{"arch": "coatnet", "dataset": "babble in 24 made-up languages, each with its own sounds, syllables and stress or tones, from a formant synthesiser", "n_mels": 64, "norm": "layernorm", "norm_position": "pre", "activation": "swiglu", "fused_qkv": false, "inner_norm": false, "moe_every": 2, "conv_stem": false, "optimizer": "soap", "beta2": 0.95, "max_precond_dim": 1024, "cautious_weight_decay": true, "batch_size": 128}
Rows from block 9 of a small masked spectrogram model, named by matrix and row number. Rows with one number within an expert belong to one neuron, the router's apart. Each number is 128 + 32 x the weight over its row's rms, rounded and kept within 0 to 255. All counts start at 0. Numbers have three digits each. After the name is the row's rms in percent of the matrix's.
Before each expert's rows are labels from the 100 clips, of 14976, where the router gives the expert most weight on average: "responds to" is what is common among them; "lies over" is the class under the peak. Only what is clearly more common there than usual is listed. The data: babble in 24 made-up languages, each with its own sounds, syllables and stress or tones, from a formant synthesiser.
# router: router (model.blocks.9.mlp.router.weight, 8x192, trained with AdamW), inputs 0-191
# gate: expert gate (model.blocks.9.mlp.gate, 8x96x192), inputs 0-191
# up: expert up (model.blocks.9.mlp.up, 8x96x192), inputs 0-191
# down: expert down (model.blocks.9.mlp.down, 8x192x96, transposed), outputs 0-191

# expert 2
responds to: prosody: no stress; /ɪ/
lies over: silence
router.2 092:132082126144148130156141147112112178113113154103157113165129152103085110054120120155126143089135123138089103080079126115201162112138142054132148130164166171118124045139119168124087121148126116136099164138122100156103151085085155080117111136175129104129146140157153113137168162152108079134074161127143107123125191149056118109192152158080171102078091138133102064131086091061209191104165112145152171158108164124070122161092171139161082123156114132098146115152121143130150153113146081169145087129113086145088133169095176110090165090101170180147144195160087158143140091069128125130
gate.2 100:170056107089139088066098139060112176103160109054174122077115070103128075179153120171104165158112150159083172124078170115177149123139145134134104138113078092144128155109200124159123112184094101092120152085114146154145155180113167117104152091092118107157101081118146161113163106104171097135135065150093111137073096112041188137128154142156098143145177108128124129148105148114124185152152151139096148146096149140125146148146142124109095171125173123126124078113133179077150147161083115129123124132095179093146123105133156166097120102115103115135138177221133054151114111162079157097
up.2 101:193107089102164087086091118111099185130124142105138121104122073144120085099147105184089152143185136155118181115109125101147149143110116152106113145099110104153142156097095146158116083121126066092129167073122139138137153166177162109111160132115124114150145143128155175064130132089190114205134074093108113177083127077092161154124182091113092132094147114121162147107115142107116153177118136150102113097139131154121150170149119135136077174136072102159170090130100161085114140113115166112183132162088206153175207089143206131135123126128116112148151118214150049131097158150123186066
down.2 115:151117114165134119157079132099150114151119078150139178109103143160113164102111150141125128110115159158148158159119107156110137096134147089141084107146160158162139127155107131121137110125120088083166156079104111141168094127118086120155114113120074085101208104138084129092185143091155160147063071131164148083150117162090137150133098132091152092141083152148103135155105062093176152080157136123043118109085145123109133113141173077188141160131154143108119126159062163150156089080118137037170073121168114119114090140158186111203100097144090124123150188189109078185174163162113071105
gate.3 087:119051082162112126104130122070123162186162128112109123125148074143113168174133090143152090111056162129160139173086146162141139170157091134120119177125109127117076153124169155136130080056131068130160167126126142123131062093147123118109126097091082114150107117114102147067176112071098134106068155155107159108116118068092125162157159144093082177134162148116131101201137077081116133160160154137100101133114206160190104156120161150088125123144085143163139155166075125133145149173126153131075095141141131094159126138159129124095156202145124084157152077090157130084089190085124116176
up.3 096:138058082158144122138164176101181143187153110088116136108132035142082174198180054114142103128102134134155100166094127203138136114131112122137082187110107108152067111124138117113153133078143087115150198097125104133119073106127139130109110119134092103126129142129097115112192090109118112071101161145155129119105076116126141082112159105091129190180159124131119128176111146058126167105163158110096138112129155163130121140106124165126146135147137136207149143162106122155125163170127123159065092142129147089107118146163188118136158210127135101154121077106214195108113186108153104141
down.3 104:182154073119133139182099103125106070173121092111176161149165155116137145165106123153122114135135116138151087151143145144118110130176093106117105181174141142098150082126115170104151105131120114147163123114130121167169050091161121103102134112116113110076202110134167159094167139101178041131098124172154092054123102134121143144131116127170161210101177069183089031144155129097111105126143145147077072152147129109054143145140086089114178141107160119072123138145190160082118152097087177086165116142111122130104081139099169111140133167111076153128132139173151091145136144118148095074
gate.4 106:186112195116161106152146133132136128157110110140185147085129173118105129127118126150184171163091100137062081074116125158141165053110130111152170130169109104159134087120132153143081084071093051121113124085090125088132024134147123162116098104114162122138068132169105113124138148123152172155083137122116116115165147123080107118108110174100144158151152144106110118130147159149114117175086116142080169115082115144102140175173145109109152149173073075078136158103157125131168124125149126202134111105158168085107136125148113124247164190157170120119056113126134099119195125148125111129
up.4 106:136140084130083133135133087107119129167140113138160129173155156137205106150124096111120140179156078138116066192131116128204049183128100153100121131130124165148124167125113104076173098113178167134156126103120151118156106139101144030147114145135120119105204163117109112189073154081120059143083139152104175115091099150114152114122153133131101121121114104159084184161153099129184187111189124121152137122144075084109100110183125164106156160085134164140193100176107155095146096106091152109096099142128032147127127053132123101087147136141137101126172154130172131120088143135169120120
down.4 100:153060157136099085127095100133104187086153160133144171104159202148115117134123055152154126146111105115122094144065121139193160169143124134091128148186177154152098125103110115162190096172112113126153089147118103119085189100131078122123164169197154089123141108132121176113158143119234106129136104163103096153100176134106130097148099098150139144148169089136110143133163195102166174126176141109148138160117075098116121098131146150146131092142146077179097113156170078149185142172146107096102097129175065105117131117138137185147101110138119077085095148172140106098115148172167116204
gate.5 104:166087089097131090108066165125170133108173088104176109199162124124108138168104099115138151156137091151121201151126139090096106172121074065120119091137086174060054153213156128146134161153123194156109177109087188140096136125056116116110079103089158112079136090119157192136132083125136151155102122126111105122158158146075122125106101131115116103139083128094138092148091127085156115062099135085139115195166128102098091171169157124130143170108162131140132131088127089136141158146139105075174134129143160168153136112130078130126089155157159103095139204110144097119105098128066131164
up.5 107:119106108076140119086074158098183145069176075124138145165166136191084133177068114097094108142157098118084244127097103140084127163163101078120129094161135198122148122172107128197126103083161175135098108089138185162108158117056117122133058108124117114118143141089139160145128125141090103080161102153096064135133156157084105150086126136109097065099130134149132088178143091102111115066073129131156111158168144142117098202177174135120163120122126131168120161117115092133106141154133101115116170119130159154175125150117100113149099094142145098131116175125098177132195109129081122129
down.5 094:130139103247088075119142120110172132203124108089149158168153171083114158124097123143174182126082085160102141215106103125118101118108107117119097125070063173123104101170159140097117155102125160100137144148083156091111134172078124140065106102125105081153146154061119120130160068164127107101106148107143156121120140066125193098084084136140142126111120082114134133074205148104129146167177106143133119115094093142124106154098141152109124126105101111166169122137106152137132110127057137129097091086120067159064137166129154082112089086143186184137107155103134172131147154121130164089

# expert 3
responds to: /aʊ/; /æ/; /a/; /ɔ̃/
lies over: /æ/; /aʊ/
router.3 116:081059097108130190084163069129137107108113153148049164124109067173147074136143198128140083149131115137147088107147168080100159101105092115122105103145138171112094099134147121117119125145133100017122079206068051091146100107108134125150127159170128168151124142132130120136149100157114130138087144095131112132175117142091111149114148123106096085152162148086119068137116104105163184081132126193089109135119141156166073173114138132120129090102113108109129185157074147089136171185108068090116165086110084162089137073127165133179183107132090124122128164103123120139135112130152148171
gate.2 110:165123094082145120134144145126131164134103114144152140141125121146147193125144114173091142148150127087164140118146124158143174125102082122124141147135113165097154142152110085105161097154119084143131107170100115058123031146186109101108076118135124192157090114106118129189058140123140146092150119041124173113117148136197152069082097141128108104098114178145163099172137103204110102189112075110114120091099195105129102162143108077139190091126195119087057112138169215119112126115074088130133116144125165159129138103139166167122087135086092156126101122127163181135155087126097150090
up.2 101:134136138103108072155111160095068116183096108170091057125124094150119095133153177114138044154162164152059089096118105134094172118108107163168137083107170135109168143071088150138092075132177159195147120100118092125183093153137128148138154180147139089152143090113128130120170154112077172130111141104148065101142151111161121151115176121122128201136149082119144155163121140159183098150064138125197089193136100112096153157161140104121129175162045149152154095159090107176155132081122098128156127130150143097092114140173122100136137124137192092109140106113144165121099159154193097158
down.2 096:122106083144107128210153139108128099094148128139154137154165134087111169101111082108143142096146086110163156153122132214139112156090116111140110096120160066182100095153110100177091112126052094188174138119108091161137193112165107127088143169133094157135112194142081149097115167114213137180133120152183148164169124124113146069153099082110119144122173094107113159111157131169127109111122156132107170167104101103133119195139095082146153140127133116158068136131122152078118111103167177056131123110120162188149090123089091159152149142146157120195084076106154195120089117105114186116
gate.3 090:122159129078154188163146117054137090117083064167098154138116150115117159115134114148113084082128085132146018159131136118140099179141064153127132082172138120114138118116173106070072133119104131092134158117176148140164121173151115157139132124137169104129114171098122107113053080105105139177167164097112098125187166119149170071110155099126162192162146144148184123160120151137142039176139152125137090106080164122126138159111127073130119083134106104126101191141130152117076120069174074112128093142115108120074134087130132158117184123062167147153119107141148093129172125123189114114
up.3 085:108142117150105067124099133149138121156196204125192067104129051154110154100191137124134138158133154137102160152119123088145177073148178123114131162080124160109144091117093145117169094145126109172105125122075100129124135114160129098104164110147126165145159059180137178118203200138172154123120132153142107126052131166156111210141146152148099124107133159099099151090157131119117228071069099137113117105176117105154119114134098161144143147157160140140172139119175097166131132160085128136152114193148187120156112172106096123110123150196130110127138115124106194155109155147062157106
down.3 092:137104054159114169128142116083191145164148179147151069128122161101164071134177134121105103088148104085138101157109138135132099116122129049181111152144141191100109137116157143085101142156152190123137105158127095150148083161113157151107149138104180099101167141164099129149131106115095115128162182109031108136095101125136134132154127053110094129104140087140174062185135132129090082162134070129122096173109143155114118114118130072126171135124054099141198100145113126154138124107166102127173127155133107119055152130173164129081175217100134142154159107143129123100153088080172128187
gate.4 096:175117109129081154088096093056075137062140149133101227089160118136142132122125138172081104156090114096148121102121112166121125123143140060157139093122120133142155157114146125121148112151157073112182130162150119112142215131136111055104108125139131063158118163146123128087115105109110112149123183128152104103152125158107123140116105152128133132085092141096131086133177130211101079124097181104122116104196102110177097143083169082125097090094111175049096158125103138063095106108068131139137132093074169134085104057135116131098142162193119096163123151070092171119108142143100120168
up.4 102:090143148080180154129133163195149107152112138187146125193147087109115117112133131097083125162153153121163105122161092068107157150141138120127131111161121141115066045133104132110091179081091168101173090117139120107170148155133108133111228106158099095176123141139144098158154092187151194185137139145150105163099146153193136140191153162128101147121139150142131115082112168114187125100119120105185088152091116129072165201136115171141113094170134166169138076163092161111159098106066104094123136127204159117106133144158118079150147128147159176176179114112155132185132131127152097123
down.4 101:145126137160085163136065082077072089112117158093185095146138116136138162146149169097100096118100114189194115113071141103082088085149129076156160088141095114141109214110130127101166126141115083146152155129084091134136169098091119150177143164066188127139077133180116139143110095070124144102109124057066118115172135104113124134167101111078133104100089106139158160162172117079145120148138137123086154196157154175187142162180166080150104116136079149090148190094124124111115104158138205142133100169088142121107146105171170115116131105162089098158087129131134141088081122122153149126
gate.5 072:161206142142147090074163121182155152117146119131159174104050133086090114131120120102215116135145076077151144105138090135189159131117085167065139119165193085049116133105170080084150116099127091161157142143114108088105063147132075108113104175147064120156131164108149158126096118105122152172123107093087102186159114117177157142215156143152107156104140099108129113095130155103190101111131130163193135127113135120123145137096124069114130146148154095113161144083091166173159191147116101098110162096128096166131088115158072127123136098111155126136120161110183161156102128106150177133
up.5 082:163113108133128070161097120144158085118096158092141151114151192163164144167088141091179117136178093063104175095130113103121153121110093121126169185182160093190147090097155126158135165109138071093178138112135158097079048124089103069091133190105094123120131092120078146124124172138113123164095127104124124084116071090129160115180095149114123121133094104088109158058146058185069122117163111212136088127093166167089152110126114103108105128169144149150137188095093116176133177128165135089151132132129108149106142146135144092117123171143185127100151194132127092075154112098128107152
down.5 095:120113067135141192195133117134144152178162105189107168097078108105140195102130150133108102114129116168225130165101162081116129058168107109139145121100072120131105155085117040132149163104111128166133078161108125124145157163115098162186140133121123131081146110131102153180108153135178121132129136140133112140125144137148155134101178107120145078129191124140117107120129081177209129119130102157126158169103046138107132075138117142168121117179146142105143043101155106132097114056119073111114101130156089077188148165099165128150115143104075117177177114134128157127106175092080126157

# expert 5
responds to: /y/; /ç/; /i/; /ɔɪ/
lies over: /y/
router.5 102:071113195117120123186112080143167125158117085157113081164097144104067093090101154122132126089103155147146148151183097131034153153136164213161163130176135071144136099170095166174142115090116202157065126104088121137122124101115115129083124145095136168142121099128093162142097108126163152102134129159075091187146119081162146170118104071088105127146101129126141139083146136162161070147121059128155125113128120075152138140140101146104192106162123123100151150147151115130157135227124090092131157168086124136114111162138080094178125154063180089118155092139121169104099098106159116144
gate.2 093:145060070182135183069172106161136117166107176123138109130080074106126175108168073106130129148121089091197146129111155116106073107136139168098119085146191166144179125154092157102074116099108120137095106124155132108132104114096135121186171118156137110142125116162122100167197134151106131136096166074133118117149117108153128097141153194074111159114076102150108142184131046061089044120119117098142126213127153118158090147130151147129108104100148146095111136132110170168152103124136152110108158108102101140141083105156101111129142183091142171051104135088128169098133135041108119104
up.2 097:116144151115158117128126097131125193147102154156091173093145096072134188137091112140105131067060195109098121101126161124145122090161128175150146102176116118086123111114177132119096110135129118122146136169123131172092118134132125136133103129164131059142151157137157141100127102108150128150180151094079118136092131228091157163100121081142127177104181142170108138129125109156137146084147196102147171176180133150104108162086147120157107120079077088130136121149135124164086180105083145101097090159205167134187153125145012142156199110110109143125162185142138125143107077179141182117
down.2 103:132134145144122113116068114152102130176158145097142133202119177087090154151115109142132135137074172144074115083091133175102128096168108094150079139117163130095097153118137115145171172068135147113129074142164155094115117158100202115153086153147131122141119184109109143159137104113151123097135100075152147094196095177149222138070120122084168084087166153094124200126128186108092124065120117087135132133074118131153130093073131107108121141160154121132121110115185111182087102121130122082134054167134201174077108121149170141112154111178155106110125078086080160122119104147107175089
gate.3 115:131151137091138117100136191156165123092128092197161120133147148099145159124133143175074114160138030050082120155127142154083101106108062188152105116152122140137129161140135076098124159096096138115149149082169132133135129127145101128139084184064107025167114152134160180120098123074124096116148151166130137115094045127098141141158137141117103114110163118151122085110149153137101112129060139105174160101205143133175100114198068115152066131080168140134143123126112099149042099070097138090107104118107181131159121118161134116141155155110121085126159149116116136174115086119140121088
up.3 121:181147181075131100124169170135141122142088104145121153147145111157131170137182052185124083165153109089139098118113173103117170119087093139121126127150119121082108112152137115099122179150121150138112127093124130120092179160183101095150098142098116108133115105114095195158182081119140137173172104125148139150112118125151126136155124079137079048052208156142162053122129157082106101122102130112155191128143116134161143094179093159146135163076134144152162106047106122163118112155130108125114165081057118079099123118177179085154042136208104105115120171125095134149134134163140109105
down.3 115:110164111113104101159137226170088141140125131031044134161194154130101102163113124182140150146116093116088106153139072129147064126166168111154122121141140147110153168161138113173135136164090129133197207100069143097125167112153128133130143118131106113134165155153149162095161149130117100130161125167126162124072086080137191137080166131094107160115190105140064087102103093123083097055071128126147117120182119110129114148159113163134115109224134140124178147077110116128102119115108133073115141146139168091137081152182106156178125119142107088119121161107114080147136127160110102109
gate.4 093:107121133103082074135174165101125116134130188121141073123180176110141155125143169145087136119099171163090137130146091130116080114140138179100148187102153106078090122092111155186120127064163100143088130173122133181111154114165125142091156109125114084137092094155139115181129097111105178114141160128066140176106148124117195121173133124131138087171117132151142120121163163132082089158036099084152124146112143133137136133118077096143073143100147078101143168162091074160099186079148180123141135071135067125121092166111144089089083051140145134174104113129140076126128123165103175039
up.4 090:077151105069121124142100122135164147110177128116133137135151155173124143132161063133054103109157140127115117237116159119123136148108125135130094128118147078133143108141188126083141108159152100153123143098095111176136100126111128116153076154147135197136162127108161132115090145137129127162150133124127090126089154123147085101071107150140079124084161145186081116172179096105183155147112114102138072131156185102144098146155152112149129145156108076129069117049164170085155108064130146099127041144124154083152210118098071131136159138178200133085076164117133153142085111050098128113
down.4 094:095082140053138167155097151132120161141158156116194151130150173077125162141103154139154137087101120121148133056144149133106173115064116095110145072140154120126150085089164125122122119073139072140086068168112084117132104109147115091100179094135161139113105119149100171136120148167131161135151133100166173131172107181087132141157115104128076118130194168165121139108129159145135136183142197107190151136114108138129149164108127067150073145103210105130111193132116134126133081162130144148138106069105139201164162142104146141117127189156127129115047136147108104209155161197124079165
gate.5 099:127100142158089132151176207092086144094077093144128139116110120109160158115144128087149109131154165095174099166139131177185120121095102104168114060119134190135078116135182164080101123096149150112124094110110075108109166158101057170104098127147144156104116107126103190200109120140140118124091132123152134188163134138074111148070163135098135098087095158198179119162119103216107145073104136159122133127072101131117104172205108207140126162141123179142121141129185112137154121147110124111118165161120139162093165088078080140123119159073115179108182132128182134155136112136146103105
up.5 088:087130154136125141116166148146122147121114133058139127164127104112143096078121152142145161087189104085155081112143093149116061139121199063094114162161139128117117091127139155075130118137198193100143113135109141107116138130069139085154063060154081106167148118135058137153174104134128117177127110167065155176120091180119131128149100154118156088139180067142108125127149098178114113105146224134158118126144039094069120120141065128119184160153119122181128138145118175137145137127155123133148112136169160094193128142092106107122086095167100155111173122157130174141134185138180142162
down.5 094:101114068132151105162162127089087121208123139197110128193136122091145091077144137097164073110160163095154145133129091143075115169143154110165086068122170130113094108131156101087113112154083088147150128137087115161123111039147155119116135169128057143077139168164072183189155165139117129149092161145144139181083119157094151172067169146136132113142067108111145147127095101131133088117096151130124094118049095129107067096141094139184104134127090166144153028164126147132121115199078131172139148111103141128123132106118102161136128110168117099171143122168110167119100121156102138092

# expert 1
responds to: clipping; white noise
lies over: silence
router.1 094:135121115105130140124138130104141147147075154072097146150159132065053207124109163104077145113169165085124160089190119097099051131106153108096127106062107158148111094171095153109119167099115107126157166108150149110098157124123243141162125125133104106160097050156114134130121178132168138118093072122097116096188107139102136085114123137188131040108085134138091189159158101155100165149181149115126132104083167145086124137141131104056140162171091152163126093155104172125165108126137117158126090152109118116128147149097072116103211140185136127136143106141119135138079138116145172132
gate.2 082:095136126206093171126103120158083139153099160156122132104132157144165112120141085140111102150160147112182109146154183100113172124080101142181102145114088138120138097073119104130117202145204114145116115161115140175129171102077177161124147103110145129158085136112091109164144081151153139116162074137106117135088083114190131165140088089155154097122121109110162130089086089110195206094127124188134075069104107161139174174166116162092106149142084152144130129119130108178094089147157157163153197066085138104142118084178156099129075061132147075147097130143122115085079096128083162142
up.2 083:207170113063164119146108128093164093123088077133133108119136146122115116087116072101110154131073164170168147140152078115111142148181085123080155109152092147132159136143120146084103095131081089129164149123119119102116126115150070152147152180101099161110091121153155142119134119083114177156095210141186098163160140143086162115123120158132111174164160145086118127148161189129127074128130087065120112185137119095181147138156176109111087164115141174166106120173152141099124157077096147092130055132187085219099131175169131123109185164105110170114154123087127140139082173103194113114
down.2 092:141127132096140068148109086106172117109102104158133095169165116155094110093095098126090136109037111177084130167123133148153166123138079162151136155165113242099108090175166135128146099127158154112112162102104123118072156102137087144169127130177127188175120109107129122103183120145109171166118116124160100104122084128082113076125150033122185105112180139163139120126105086135130123093127178150131143143140101136146112022091137136082150110118094157182098131112112181147126128104150186123108209110118126183183067081132104071114118109092075164126108126141158109127115167126123136109
gate.3 130:115098108154175118194114132116164156156090137167139120155163071155117131121168130127177119120192103113143093126148138160162100080086107161094161123035134139098125158127154128167167134113102130095104127150150135113145123129141141099129023157083148108189148114171090120087123125107113086138091192141132145143094102114098091061088076171109063119151114060152092160147149142165118142156085120108138143095160075058063125121163117134095138123137173056121092079135125168145157119061200132107090150126188104129157126165161122184134131112108148152117086158099207133124133165127145123105
up.3 126:160060155133180128166108146150135113121127167128133113169153094177168120122136132124197105201149065148166070080122113099148064092116103144131136139068109191101128135166122128161154106107140138098132147136116189137158141134128127120142078173115110133175129068091115145114107097119091068104066194113112155136138086125049087115074040136101151085143081085098108169128186110151096146142115130133110107093174098111130132106089132110041188092147101090091081140145120132148160153101168166120137105159158054143144091148140102131105112122140140135146122135114188161096141180130145072097
down.3 124:146107142121181095176138108156110150096108101181146137133116209140147116111132140109095145131101130069151034143133135169104138170133081182093163050063107170120143155118136096124164125093119172138073127163173093138109113134097146122089093101119113108122115142093150150087082178097126118178046162123098102104095107101121159142209130146144135143140143133180127146097141161184111107179115097024172135109118161089106181150171150121088100168076107144102170088107074117120142106171121127127157150119140158120160186129128099112172111094129141100095156205128116150107097182125146144086
gate.4 083:127139109192138155095105049089093169152138121051146110117136134194126196143109100158106189129070091091147158156174122117084113143142131131096097212094131140143166086144147106156132100092127132112118074184159125160126124216058105106113107080204089114137144112061101131138112136093140144132128179133114141131146130118080063129141135111141131093180116122160094097164143152088139114137104127097107103136166137108183068174160165143139060099136112159131135166135140120108171109156177147105178150110110090146148193074176172111141131140114092133108169109122128114094091158204156117122
up.4 082:137109110105131116148183149154110104160096164177142122086143126085097079102115130096156149151177168180102111166112128169127140135112105164180133086157149087073123183129093125079126097117113160179114146144133137123118109071139129126133144209084187117115083149133134173119170178166117087094146055120071115137077133142127162085117078146129087104133059147097203157139106096142106138100151096163200176131098132129066088127130102094091160170104131106148144138071150117092121142163077157110116128137124177129117059163104117138130144150134172122224069103157133132130194114068099144137
down.4 093:130106137157205069107121131143143180129120118111085192162131115121153092137167139076127138102168130140120113106134132172144138126140144112045169214097105184176179146115097081118146071182109174149122064092167162139106184120135152160169157068156120117157127147156100141132152102138158134125134111201181148167097195149114101160119129160091149131112021151177160095141102165126107088134123146087142129158155179117114192118123129150083112137096094117192117099072130143150120129166142158118138148184135108171128188175080119125114122085142156114154173159143119170100143162120106098147
gate.5 101:159118124160094158061119080149071076115157153164107177084140140099157125186099150196149145141185161145106139136083172128114130147177188182117115124108147137048136102125089158082152129149093132135178097080148122097057104187175139140132133138116114105115170114134149095142130138176122118122147184137129145112112132057152119161121046126115144133071149132102119158187132150107080141137120100113120071140113194067151138148127135078153134121129132036138153159138128069119132139123117130094090085131162082110055131156209115096171139145121170072129163148124129170095121153154107097094
up.5 096:158180126102152120210167127113170126125134096128151081155106147138113116174142142062137093139111152073155093101172110136109154136074064095184075086119132080212132128155146103185097112103146153100131133150116156149210130095117114123129125145117182122148105142124140128129132070102115130065122141149113134161146089192137173121157193135170079167156117129184123144095100189137147105162181172176157162153104088128139128061090095187079123141149135117083111115120117137082134132152130169109086117143118083124147078094089151138080128117083115129121036095109077105122122121176179108158
down.5 098:152153135126152147091062157193139137093108160188144119154102184166151117172149187114126153117140125047090108099128150116148109099133153088163092121055147116109093104079147106127126139101096067054137143209143124134115120189103096146129183150081151092066114158103142190109140158145151126153141152129163111128173166169143104138166138086139069099175140112082103148120081060161121132141106122141151109123123133062201129202134089109169150145130119141141135078136058130089103101156128105152169083135115072175154113114190131138109119163177116080135134170166098101123121144140132106159

# expert 0
responds to: prosody: stress on first syllables; /aʊ/; /ɑ̃/; /h/
lies over: /aʊ/; /ɑ̃/
router.0 107:116175173220130089125151052103119103096072133163110125064176138100155105101132118091161079124178141164151168148188165133160121132085116108170113089096165097124166128114100112176138096112199145088163110170062080112136112111113068158170136113120175139131150145121157125113175106080114049159146119128066117176143125238094119112068145127132120143143075152129133133125119155138103138190130155148118123103135098109201118123112145112076125143147156125132111179070131130104139162113124112155138097169164069083117095127120146173098116163130132150163120094092150070103091111121093101118
gate.2 107:124069102141090097167126076174081206175131103220101168181157120064120144135125133073172111138156127127123113127116107143118156126119121175110134134031091114132128087142106164119160165150135073121140125161105116165128084105145116149117048104121083105083120143189140104106132067191136159118117164122165118121106143068105175117165174088119141092085103140150059104110162164099114134173105081141137106120079118149091127120095098120107174175131170125120171100134169149127098109131131176176115120112171143150098154067126115171085144168124141084104160080117051162142096108153097121103
up.2 107:143095125105137156138140093154125132177146098219121149136173142108189151155118184087192150156185142162085091117135107119101130148091110137072127113057107126168103113132095156154158162128134108064178163194130110143143078120133142112160071138148057127082073135145151097131141079153083157108128133144157108109076161135128138098131204130112096102104126101134086098107130160142126114186108080128117081083089115132134124124079105145091185148152193093109156092170159183112098074152120141135092182090127146176103140063106179190161121143079146085114142089111086183123121132163109143124
down.2 102:086145142115123096199097146146111123100114091154130164147171099146105098157103093106134155133127077148143121115081120165153152088143146154129193126118127166123106095149129180158128192080111094180091027093100130197139161161235093122138096110138113154129149132177152151096102144098148073154123130085140064145162173105153102128146152104144164132186071161152097113146130112108108065115097152095161109104137161119114092121129197143184131132121176097117077131135119210175186098113156109136125105132127135131142058048133110104150131125156080126136079167132130127085128129186111160127
gate.3 106:077098129172137127140150092195158145206109120148151155162145139132138145090116121162155125131118158047110097111161096144070111140164119110111154163124100192110086110150163147113136121094129166058101125101090107112165117109177131119153093087100135072121125147150173136141105110113180155094147154092086193094206158143134157204113147100179158167099147171110089127197184152110133105127175117170107071119066078117095095157172110121118109138138120101132181120079163098176119158106163087122119166109105128144120109161106195123073153145112147092126093124201123103129175135158077150089
up.3 104:111119104156116050163111104154187136212110117125133129127083131160086128093147115201167163119115085078099088144127120043084141096094128112118147138144128116117168136103168162085100078100118115111208087180078078091196136141167144153138139065133095136139125180121124160148167163156120154098159159163102150121133127148155168103110120103154131162129132172141129128175105128126171134122137168117148098136108099113145113130131111087107137157176113102128142158100129118138100131064122047087223197145115160113122161135132105120095113112124138073217055137199122120151157124123093138091
down.3 105:092131117111105168132166121128100115169125077111090184126128151132163207134096084143160182127101171109151130133178114148154111116160105101109128186114110157139166123086109128121127156131132108206137140104130105119102127149155156120096134081069119165176127151078121128122104141187120147100075103207132073148160142207104116143174108101197202143088083137106070183162125096116090077135076090090169129183128135099088101067150133141079079123135139152110160132123144175195169114100104174131179132116111106105101154111149182123107131139148161076072127082129112142066137144136098143085
gate.4 112:134107131118155130135151153150055097161138125112094126136161126118136105079134129100140129069146149120101104113114170110086143146050112126132199137150110138146154126145160187098155128183155113124110090177101088183139106109151077139198076091159092094061040132101115138175075100115126106173191126114114098112110123166096086173113176099135123110103128114077109058107117115181128169160176143126133106115082105061116184116133144090144118114162109139133161136199198115120126079117128183119083097039111164162147130166110128140159090100170115110118173094089107101111098087091135144112
up.4 104:166114074141164093124162110095051124151095081061122129107171128130133158131141144170092172100148165095117071132120105150144108146097178147114173192074170195203199123117135123100128169138169104137144104166085081103124081121148142122120132154101075058113142112144155137129104121134094106129140115118091089137111102153146102183093182140155095101121165127113127094191124094176096123126165145164162097124095106086145179124094121087127147168207168118160081143158140073064101152148148144195123073099139140097105094142106124169170127083117092174112144149147096116125064090108102099105
down.4 112:132128092168055120098114116061115101128107222113111150095106097103128146122098120198089077128109119114059149124125106129121077148103161116116163100128112096133116125159124132071156114131123131168076115194140174122141139095143147071181161157212107071040098158212165117153118120083125113136188097126083124168130127162122154111154106076096146136158127078074086132106138201124134148113162108145142131095189122127128110141124070089132154116109128178087108081171056085078157112094129103132111060111144142110118146154097138127155098150114079108107158149125147150122107078121153126105
gate.5 115:094106160107144123153133116090123126123126116140106149113142118165174051133083133103144145156168093139144167170171126174101128165145127100115103106131053083116166147183108102163134088121103061136061157177103123109095196086091136091100139083211165158091092168144132159134116164104130078166185095143123116108097147122127133149129097049184110022143124143088126061155153033116122134132148105126173149130141131158127133141140134127089074148119122165117129164161125134108124102110068128137099087088120124070123164119091127146083102154088124102128199099146146157158133125104095199136
up.5 103:097126124197125130173189144066175165103093103190160102084111116208094124092155116170111123169122128049095114125176072118109112175144148129138071178134177135118148142099097121155127149012095128121161172149136172176193068143094155115092117105155108145098136116124131159090150158140122103169159058134111132163109162075143092162130096163146133104106142093132134163181061085120134132116133114108116131164110121128113111169110147098144157166111171121184096200185145082113099151150104135100114130157114119149058141123114087163131144153085162150093156076144116134128162105105133150115
down.5 104:085158120107125131178150103139078115153099202132176125167139107155167134124129081167111125161165141109071146119170104111094141119154145067116100144182183148168145142100156180044133160127165120120184112167083128180146125129080154170097110166072128115121140117069147147168105160107183141128097129130105093127110160140088138133135136072120117123127155128124168153154116146137106066090162132143094065168158125119129168173074090065151173169106127140142075099088140091114143134164097115128092116111095093098145155145121080075075128151200116153063162061124156131203179120166141129084